From a checkpoint of a small multi-label image tagger.
Model: 1.81M parameters, 64-pixel images, arch coatnet, norm rmsnorm, activation squared_relu, patch size [4, 4], widths [48, 96, 192].
Training: soap at rate 0.0038, 6700 steps, batches of 384.
Data: trained on drawn branching plants, 72500 training examples, 35.5 epochs.
Rows from block 6 of a small multi-label image tagger, named by matrix and row number. Rows with one number belong to one neuron. Each number is 200 + 20 x the weight over its row's rms, rounded and kept within 0 to 999. All counts start at 0.
After each neuron's rows are labels from the 100 images, of 14848, where the neuron reaches its highest value: "patch colour" is the nearest of a few named colours to the mean colour under the peak. Only what is clearly more common there than usual is listed. The data: drawn branching plants.
# fc1: MLP up (model.blocks.6.mlp.fc1.weight, 768x192), inputs 0-95
# fc2: MLP down (model.blocks.6.mlp.fc2.weight, 192x768, transposed), outputs 0-95

fc1.527,230,192,212,193,190,179,164,151,201,200,223,206,258,169,194,212,169,208,191,218,170,195,184,195,198,184,177,222,180,190,215,193,165,211,176,219,191,182,207,189,218,225,173,194,230,196,199,205,216,196,166,215,243,217,200,247,195,216,185,196,179,217,176,209,196,218,214,218,215,168,182,209,181,200,207,220,223,169,185,221,188,182,190,234,191,181,194,218,227,175,187,198,216,210,219,236
fc2.527,215,184,181,214,183,181,193,191,224,188,210,227,200,221,210,176,148,155,207,220,225,166,215,194,200,205,202,224,161,203,224,235,193,212,214,214,214,204,186,194,221,210,219,201,217,205,200,199,208,192,217,209,191,194,199,216,181,197,215,229,186,211,157,207,199,206,217,148,201,196,204,187,208,241,201,171,206,189,236,172,197,207,207,233,228,188,204,207,162,221,207,177,215,203,217,170
patch colour: green

fc1.5,180,212,208,244,195,200,178,213,199,195,201,209,224,219,163,160,193,197,193,239,206,187,216,197,206,213,164,192,176,199,180,202,232,181,193,204,182,226,198,139,183,227,189,206,201,199,195,181,196,210,192,193,216,169,215,219,192,189,190,167,226,203,188,167,206,236,206,208,190,198,182,194,170,185,208,217,175,218,210,222,194,200,190,204,170,229,200,189,187,168,205,178,187,202,210,209
fc2.5,197,188,215,232,186,208,211,207,191,201,197,240,183,193,185,181,238,180,208,212,177,200,178,200,233,185,191,208,202,213,223,200,195,195,182,182,190,186,206,210,193,218,219,195,195,170,202,204,211,190,193,192,215,204,172,199,197,170,219,236,200,185,204,210,175,149,171,185,236,221,225,172,251,193,182,177,202,228,217,198,218,196,212,222,188,207,201,182,194,195,195,246,235,218,196,195
patch colour: grey

fc1.441,229,190,214,194,189,177,164,149,200,199,221,209,257,168,193,211,168,210,193,220,173,195,188,195,198,186,176,220,180,191,216,190,165,210,178,219,191,181,205,192,218,224,174,196,230,197,198,204,216,195,168,216,240,216,198,244,191,216,185,197,180,217,178,210,195,220,216,219,214,167,182,208,180,203,209,220,222,168,186,222,189,179,190,232,191,182,199,214,227,172,186,198,218,208,217,236
fc2.441,212,182,183,214,185,180,193,190,226,190,207,228,201,221,213,176,150,155,207,219,226,167,215,192,197,200,204,227,164,207,227,234,192,212,214,215,211,201,182,196,220,211,216,193,219,207,198,198,210,189,218,208,197,194,200,218,179,198,214,229,183,209,160,204,199,203,214,150,201,197,205,185,207,240,201,172,208,188,237,173,199,209,204,237,227,186,204,207,167,221,209,176,212,203,216,170
patch colour: green

fc1.643,223,192,234,223,252,200,190,197,167,206,158,197,203,176,219,201,190,211,218,157,149,229,192,181,208,182,194,241,183,189,213,197,230,218,223,208,202,249,221,206,190,234,187,208,176,196,202,219,223,165,204,175,180,220,194,180,225,213,221,171,226,208,219,200,191,225,193,234,212,197,208,202,202,198,178,200,214,188,169,234,205,221,180,217,201,210,224,204,248,191,207,184,185,196,222,216
fc2.643,196,186,223,210,224,219,193,219,183,198,211,204,190,229,183,205,216,206,188,201,221,213,199,200,197,200,190,193,194,217,186,210,229,243,222,220,183,245,221,206,209,175,182,175,202,201,196,205,212,180,176,197,161,211,186,228,235,191,185,199,205,189,193,195,185,202,219,246,181,195,191,184,192,191,204,193,182,204,213,199,178,202,192,219,206,194,205,198,175,210,210,173,208,207,213,163
patch colour: brown

fc1.257,185,201,217,242,200,201,182,207,202,213,207,210,230,224,165,172,197,201,190,227,207,197,212,176,209,210,170,196,205,192,169,199,232,184,185,199,182,217,182,137,191,220,193,208,216,193,193,182,177,208,195,204,208,174,220,227,213,207,201,167,208,195,201,173,201,238,211,206,187,217,180,201,170,175,213,222,178,203,196,214,199,198,192,204,179,229,206,203,187,171,202,193,180,194,196,206
fc2.257,198,195,214,226,191,207,226,201,189,205,208,245,182,191,180,184,243,175,208,204,176,213,161,200,229,188,192,206,198,215,216,208,194,198,181,188,196,199,208,221,182,211,223,186,189,177,215,210,209,187,196,188,219,213,157,192,198,171,206,232,207,191,186,204,184,150,186,192,242,206,223,169,247,190,181,189,189,224,224,197,220,206,209,213,187,204,197,172,185,202,201,237,223,213,191,190
patch colour: grey

fc1.324,232,192,212,194,190,179,165,152,202,200,224,207,258,169,194,212,168,209,189,218,172,194,184,195,198,186,177,222,181,189,214,192,165,211,173,220,190,181,207,189,218,224,173,196,231,196,198,204,214,197,167,215,244,216,200,247,194,216,187,197,180,216,176,211,195,217,215,217,215,167,182,208,183,199,207,220,223,170,186,222,188,180,190,234,188,180,194,217,227,176,186,199,216,209,219,235
fc2.324,215,180,183,217,184,180,193,189,225,187,209,227,201,220,211,173,148,155,208,220,226,164,208,192,199,204,202,225,161,205,229,235,192,208,214,215,214,202,184,195,220,209,216,195,217,204,198,201,210,190,216,210,192,195,200,216,178,196,216,224,186,213,158,206,199,204,216,149,201,195,203,185,207,239,201,170,208,190,237,172,200,207,203,233,230,184,204,205,165,222,207,176,218,203,216,172
patch colour: green

fc1.396,169,159,217,192,161,183,225,159,190,173,210,227,203,222,187,227,204,150,199,187,186,211,192,201,211,199,160,184,223,196,193,195,240,192,224,192,177,193,233,236,194,184,224,198,212,211,173,169,177,173,158,196,195,237,195,152,212,210,204,165,165,193,173,214,207,220,208,197,230,202,241,216,202,192,199,214,173,182,176,206,195,223,226,173,203,185,182,187,198,195,188,229,173,172,200,200
fc2.396,177,248,192,166,199,207,186,187,241,197,182,168,176,184,223,215,181,168,174,203,229,211,180,224,202,213,206,226,200,197,223,202,161,211,162,196,209,173,192,212,188,206,221,171,223,180,208,197,221,174,203,210,206,193,198,236,179,205,182,229,206,191,209,221,187,206,194,185,181,148,205,180,169,211,214,173,215,187,204,175,210,200,211,171,200,161,204,199,191,202,239,211,199,199,215,215
patch colour: grey